A small sound classifier, trained from scratch.
Model: 9.59M parameters, arch transformer.
Rows from block 5 of a small sound classifier, named by matrix and row number. Rows with one number belong to one neuron. Each number is 128 + 24 x the weight over its row's rms, rounded and kept within 0 to 255. All counts start at 0. Numbers have three digits each.
After each neuron's rows are labels from the 100 clips, of 14848, where the neuron reaches its highest value: "strongest on" is what is common among them; "loudest" is the band of the loudest frequency at the time of the peak. Only what is clearly more common there than usual is listed. The data: simulated sounds of rotating machines with and without faults.
# fc1: MLP up (model.blocks.5.mlp.fc1.weight, 768x384), inputs 0-95
# fc2: MLP down (model.blocks.5.mlp.fc2.weight, 384x768, transposed), outputs 0-95

fc1.204:117170104164130112128103131118157144122140095125120134159118122112100154133141131130092147137134100142122143158149143130131105109130100116117148103091113132078118130136128096144132139134154142130156107125111096110121093158123151115101133100116126126109125146127114092111115127128059154144
fc2.204:099103164122124120116115089099158136090146178131143123073145116104149103120108132134190129126117139134098121094114116153155147114112109129135120112161106117117152100127106121142084129117119144113093111125132197150143108107164143108177137107130126136120109160089102169129154184121168120110
strongest on: fan
loudest: 250 to 500 Hz

fc1.531:112116091172162151147115107145151130087135127158166194148111145128070141152147150113135112158159144137113172122154165102127122103166114113173150111109085097135128151127149170157134165118198123169100102139097127104147107151156110168112134164172122138121125118141155137147109156124079131141
fc2.531:075126177088099159127141125142075087161098104108133125075118088152146070086099154145132118142108105123128117133145113153110141138090122158161128138188133152120137132143110099092124112129124117100107143089168122093105166132156160128168094134108157118117117104126126178143128151102171100080
strongest on: speed: slow; gearbox
loudest: 250 to 500 Hz

fc1.48:126142093160150156141107123141125136104145082122117141143122126121118163170137131113080102150127103103114152161174112149155139111122132094138132099085118104120092113099109109155115113112155123130135108136091128124133130146101141147134110135130144129065103100107121111145147145161108090158
fc2.48:114140163141107096142152107092140159124115184113131104095152129106135119141103133132164147119110151157116149104092141122124138113091114134104125121141126129091174114125116162108107152116128122091105139122158175137130076136120126092175185120153130149154139156114123132146121161122177128103
strongest on: speed: slow; compressor
loudest: 2000 to 4000 Hz

fc1.181:129082130125130114113125133151122127130106134187165168144142159149126157128129142129159099139149161150170131121156125187146124137133120075109163129171115105133124132122147138160081131143140132156091127108131112121169125098146153102168156125140108124126115153100124164165138174063129106111
fc2.181:125138123113132155168104091088135094141133097162160137103127113166111101093097126123152108141153113134107108110104147123137181138117103129151147130136112133161167180143140121114137122121158117101109132088119092116108159119167131179111129113157162126121093101143179152167114170087145105098
strongest on: speed: fast; turbine; electric motor
loudest: 2000 to 4000 Hz

fc1.457:107118110121135120114108091071140088124119145124139159127123106133082133143154154097153129142085126173126138099116151157087082113101100087149100122114104141135152130098103120112081129141101128105130111147135094122105111114132159119150125146095147140103142152143137090121132177079124119114
fc2.457:128071139131139107141110112106148095127106123140123132126127147149124119109088119095122145126128143155106108099119129140147134137143138127162140178132121147129161235093139113113113118132123121140113130131131143131135167109137139141126105128127129109133140111135246108147146178116131126087
strongest on: gearbox; electric motor
loudest: 250 to 500 Hz

fc1.338:084170088081113137139135118129105135138106146116128096112119107127158125148151152138105123130131099121134141108125167141136186091108108121133146109131108130124137168125120119124169128149181139121106149077143093105104118128124115125154121100151145100117076138120170163151117118101136140102
fc2.338:125054128129142116133133103095176103098139145151123139117136148122117105140078109108147162087122140169123082091139103133164119154146144129126147175116105133143137197087147097117110124134140131123110123142114160120150165103160133158124131109131119128143146142109185130118144191110104142129
strongest on: speed: fast; turbine; electric motor
loudest: 2000 to 4000 Hz

fc1.567:104174128067106142180107115140090147114068099117146099134121104105120104098149121127091112176117108128128117108108118122126142133094144128157140112146103128155105154162133084132147158102155106108091165113151117115144119119111106120139120169088143097131102132147155127156124063109147135092
fc2.567:140074115133147102121120121101171095107141154144116134115142160149120107145087098116124162106129152169123101097130116137158110152141146140129119164113101143123133221094146111103102127134140135139148115156117148142152169104131142148117124121121109132156149143111210096112151165124114139124
strongest on: gearbox
loudest: 250 to 500 Hz

fc1.265:098178100076126107173117130121105141131115147156131127123129131128124108155156156102103110149127124142145131085150127128115174090081079111172158088125091102130119149127119140122177127095146137100102144124133141128115124108108132131141128142140131155128095136131155130149134135087129133093
fc2.265:136061123123146103136125124130159098115119138139133123113126138144122112136086078097138146085109128156104092127121129129147129153134167148142151174126125153121145240096148114110122117123133128126157128144116131137158173114115132145116117129127143120163146126121226128133125160126130130124
strongest on: gearbox
loudest: 250 to 500 Hz

fc1.432:152148133077107130122138121166105108144118096169158154147124131157074097132137122128120102134100111111156145065105167186116118108114126103144140074136120129165151178157113102131145098145157126094151148121130052133156142142114174088112124119135109112171097126082147122130162129097126151127
fc2.432:150067113130133116148121103105163098100147134147136138118130135150122106125083101092144154105139136160109081114125122128132138146141164136147145178131115126133145239097150115123103138120111119133145112144130139141141170104150133139122130136128140127163145132129230115132139168120138117121
strongest on: thin (high-pass)
loudest: 1000 to 2000 Hz

fc1.473:125172094092116134164124131159141138120128099118125108116126111162101091121153139163062094190138100078116137082121160143097150090102096150176145094165109092139165142145145144118193135111144140124133130132152093120100108143119095117100145148129110101150121135150162140112148083096134127142
fc2.473:136063130124130117146099102095146085117142125154140137111101128144126113124076112108163146094142142165102075113127115117131148143150151149140145162146093142128166231104163119108098150105127101131130120114114129131134167099154139139135123110128159136145145138131220125148134162114137129111
strongest on: reverberation; text has "reverberant"; conveyor; fan
loudest: 1000 to 2000 Hz

fc1.569:131151087127134108133138130099141141156166120133125153130113124081120108108139133184131151104119120162158132121100138150161094148127075126119122125118128126142121142113103072117112101139131106096154117184148082128119107111158114090119122136107116140138132162140139149095126093095140145165
fc2.569:125067140119109119118132135134125078118117140100126099086124132118169135098065106089131132089106155152095123133141116139123146151113148161128149180131136142077139125106113088089098102145090144097127154119129161130145146094122162145139126099113148124156154151142101149162156162133121139127
strongest on: fan; state: normal; text has "fault"; speed change: steady
loudest: 250 to 500 Hz

fc1.435:137185104160177121144100125114110167093134136143131135146163132080106186181172156092123126155145113115128168138164168130147123093116119102099156121073112166101112127133113126137179128122166108137105135103118125116104092136114088125075116143132128115108135143092145143123107145110072139129
fc2.435:136083146135119111133125106139147110102149133134115133080125141138142092171075138131123167133115161169088089109131088131124125120124131117145137140134129129106162076089137131105101128127134122106120120105123173127140133112132146127132119082133164131146146137150089130119142176098152118094
strongest on: speed: slow; compressor; gearbox
loudest: 250 to 500 Hz

fc1.49:118107129101070146111118128129090113110124150157110090098084155116160120121071102123114138171134143122113163087133116096070113096117157150163136146121118120094141117104128138102160129149104110134112143106145113142098160145125108109110138084094143086141124131129097115123150160136155149111
fc2.49:105150106156136145157154168125159118139103087144133158140090096151066136125128133128169086100112109125135072145142128141150157170137115128139117168153133133149112130162145111176110101089124125157134157190126107103121127129142102113161153168171118173127096145099145152148129136089121112143
strongest on: speed: fast; speed change: steady; turbine
loudest: 2000 to 4000 Hz

fc1.219:052113083144119134098159102100150135123109083102106126126136111110111159129181111141154175117127101080123137127129137128156127116117132112117107131116142151060081114136083114124141134135159123162181117102114131123083135169132130151118124126119138079105111120140125132116137132113121095148
fc2.219:123146170133144120136100113090102132097133180145115132112142119126097109114118106133144087144131144176117144084151146138083133119129123120096154146109083095166135110126149142147131104124152112138107097157135142091169115121127117121166137113149142146165105197090112156127150159117126146137
strongest on: speed change: steady; fan
loudest: 500 to 1000 Hz

fc1.459:147086143116111105099126148137118133135107113180158156123123136144142143124121119139145105122116149139158122136133073174104140150129107086112148138156153107125131145132127100151084111165134148150113139099151120121162128087134172085149136101141117125132092174100141178146139171075134119128
fc2.459:103085136085132134139118099112128101145136116113142108104126115154142121137092129108117141099131089139109101126112147145133154126107134136171133152138107166111141177104136123089155125121111113089118141069144124095092164091113131145139107109117148088129132098153169142151122146090147125085
strongest on: speed: fast; turbine; electric motor
loudest: 2000 to 4000 Hz

fc1.635:167134092101121121150152112149116138119124153152116113101105133140157077095095141094069110144132139153138140090125145136111126135121133146173136118156087138155138150137161160141185168142105120109104154130135129126135127079093119138125137113127133109123144144184146130126124127141156147129
fc2.635:138102140101113146133112114120137092147100119143129128106080118151133107113076115092154139115134123134102097134096110124129155164112177169153148149148125151122131237126134132109113124104126097133151140102119106146118191143140127126121145124139134131141128133137236147159118148127150118077
strongest on: speed: fast; turbine; reverberation; text has "reverberant"
loudest: 250 to 500 Hz

fc1.519:101115100152171141126114120142122123088119115175156184177128151146066128128155148112137110143135144122147172117157152124123113094134101109142132099111104105145114138120150183151140143126187123154097108134108122115136121152159109162124127176155096132099121112128140132125127144099085143112
fc2.519:071153165117109154108125107120089086150098120135118124070130089155125053083106156135116126171113123113130136112155103144111136122075109124161118121148127155132143119117103101079143104134140118090097124112162128116097171139154165139153085140109149138106126101109123161124138162086157102072
strongest on: speed: slow; gearbox; piston engine
loudest: 250 to 500 Hz

fc1.312:121172082102142106193153108172124139113098124147136113137130124107110103143152143122088094174117110126162141063136151156122134103115127119136133034126106115135089145117145131137195146111146130111123156125129104129144104121096133102133152116102133121146118132127142141149132115116118155112
fc2.312:152081126124133115145102096110154092121147138154131135109126147143117103144095101095160141114144141144093096114126113115134167138136160136143161166112088121139163220113157125124120153090128118142138136123125141132140150104139117146117147125156152136160135122142227129148121159135127126108
strongest on: fan
loudest: 250 to 500 Hz; 1000 to 2000 Hz

fc1.107:117118172154131147144120126127146131095117132124144152149132134121087171104155149128158144185099135107143159163121112124107099091129138106102120115109128142116116131092110134126106109157168108140126115134141094128099118182140141146159140144108128111139094080079149080123134117106116147121
fc2.107:136074140108121118130133108116131105133113126130137141114107121138144102114080123083128137103123120154116083124114109141124136157124158143155137168137125156121147246107153100097091121112109110122119136117141131119139180103144136128135110119121151121140148103138230124137140163109141118093
strongest on: speed: slow; turbine
loudest: 1000 to 2000 Hz

fc1.323:143068097112128103138146126180102126142148136145155131158118131170099124127129144103115126105117163154114131076086146118100136170082122143135105133142121128120165145102126142109181118156160130123114141122142085101118122154059101104114153148151100115141143135125125081153121177108161131114
fc2.323:147147167092118146136099119134097115111132110115114130104128080114133110104117098092131099178161126102159100155148104108167127126160162124123160101120140157127123149106144121097121129103068118158151138056108141134115177122147151124071109108133147105136126061157170165132123126175086105089
strongest on: text has "speed"; speed: medium; conveyor; imbalance
loudest: 1000 to 2000 Hz

fc1.259:170116095165117109123144144111158111094127148125102146139142151104113126146121123115124144117089160130118153104132115120139094114149137123127109117094107115137109154104100144133099133167114137138137107178124174151174127137119132126106127138131104170133127163127150091090156159158086128164
fc2.259:134067121128146082118140131124141048121134149121130109092125126106115062128016109096132126119123154162124115112120091156124132151129162133144120169138111145129137149112125133092087116111129137122136122110136150115164195113136136146113134120123129124164157122128127113126130182121124124116
strongest on: speed: fast; electric motor
loudest: 2000 to 4000 Hz

fc1.154:125114164146073176124096146162110116121086115145159153161100125096112115052127113122135106151094180129148160119142128158093095134143173098126144138122124157125123154101121111164107165136093084146140146108130069128113127125151144096142120127133115119157110118111165134156140122083100132123
fc2.154:146070113116140129155120092095165098099153125152160146106129155164120112135084093099168122118152132142105084105112127125135167164145141130145154143115105126126148233110161125122115154108108121128141136116122126118142161099142115132120156115146147125159137132153225137166113155113127131115
strongest on: gearbox
loudest: 250 to 500 Hz

fc1.617:144150075109116081155122130110146131141136119144129095126107104106100110091121114127120131088114098135149099126089101154108128155109087141139075152121123157164114096138110132110150125147135124112119123154122113113092125092117137114125138096081130126120130151157115096099147130108156163159
fc2.617:126045151165138156066127122141161112105097120119104182144105158136107148158148144126153114130135116146153107148166125133142106120114149164118159141076137117143112166084112151134108136115110156157131141163110133140139165146155139172123068181156098131119118106098162150161131122142095115096
strongest on: speed: fast; fan
loudest: 250 to 500 Hz

fc1.593:130133098110122156141133096084114108104134100175129139104086122094090119145121133159114112155145134138107176119146098077090166098123092104135118093088072151099141142120153117131152139129166135119117139120104096094090134148146082145096124117145152141137087166163153170159093148114127128115
fc2.593:130062138130144135128124108128137094122145129130133141095123147158121083122051124100135150119120136153114058111108126137132122144112163134166152157151112119133147166090168119114094127126128112130124147127149124098138170113139134123123139116118126115158130124123165121139129197108139115102
strongest on: speed: slow; gearbox
loudest: 250 to 500 Hz

fc1.660:150133139134148094126142138126113150119130122174124121099163150143113114098138106158103164147138131120124122093139103177158128131127119101093127125114120118142138133092132137146117119146133113134113135103131063114160134113127124070108105113143102133129129159120117169138145157096118122121
fc2.660:161099117126140138162126097145133062122153129152133137099087171151137122166082133122114135130112119163087095159144122082114154147105120159172155118119101154133109090106101092107100114094158108095133125159127165091153120129168122151149133094086154094150153101131092113151117134119167098092
strongest on: speed: slow; turbine; gearbox
loudest: 250 to 500 Hz

fc1.126:105155140122136101145182144139119149160119119123124123118156118136149159127144151124119127147119144145204149093161145155146161090122088121121108102127150141147061132083129114101126107149155156140120150114157098140132119122153153122161104112160110113117138121080141185167156135104118123114
fc2.126:115127168120112141127086092103157119115144085143169143076142124106130095114114086176153086159122136131065100117124101139131145135117119132146138148147108132108159103106135110137102121105154120114098106089108154135131151097186124143117153094139159167134104147157073146135118164105159130107
strongest on: speed: fast; conveyor; turbine
loudest: 2000 to 4000 Hz

fc1.561:140064143098118113110137126141109115114092139190170186164130149148129150117115131116148109128108165162173134111147129173118140134139096070117143134150131118138137137129158127144075116149121153139098127082130120123179127103142161121153138124133119119125147154099130165161139165056135111110
fc2.561:122096118110147143137128112083147063142142105148145108101126119161115105137090123110146125136142111123113104117102133135122167137110120151179130139136109144135157178125129110101151116145151113102128129095128093103101179107141124157125113130144160126131122106135193135153124146082138121089
strongest on: speed: fast; electric motor
loudest: 2000 to 4000 Hz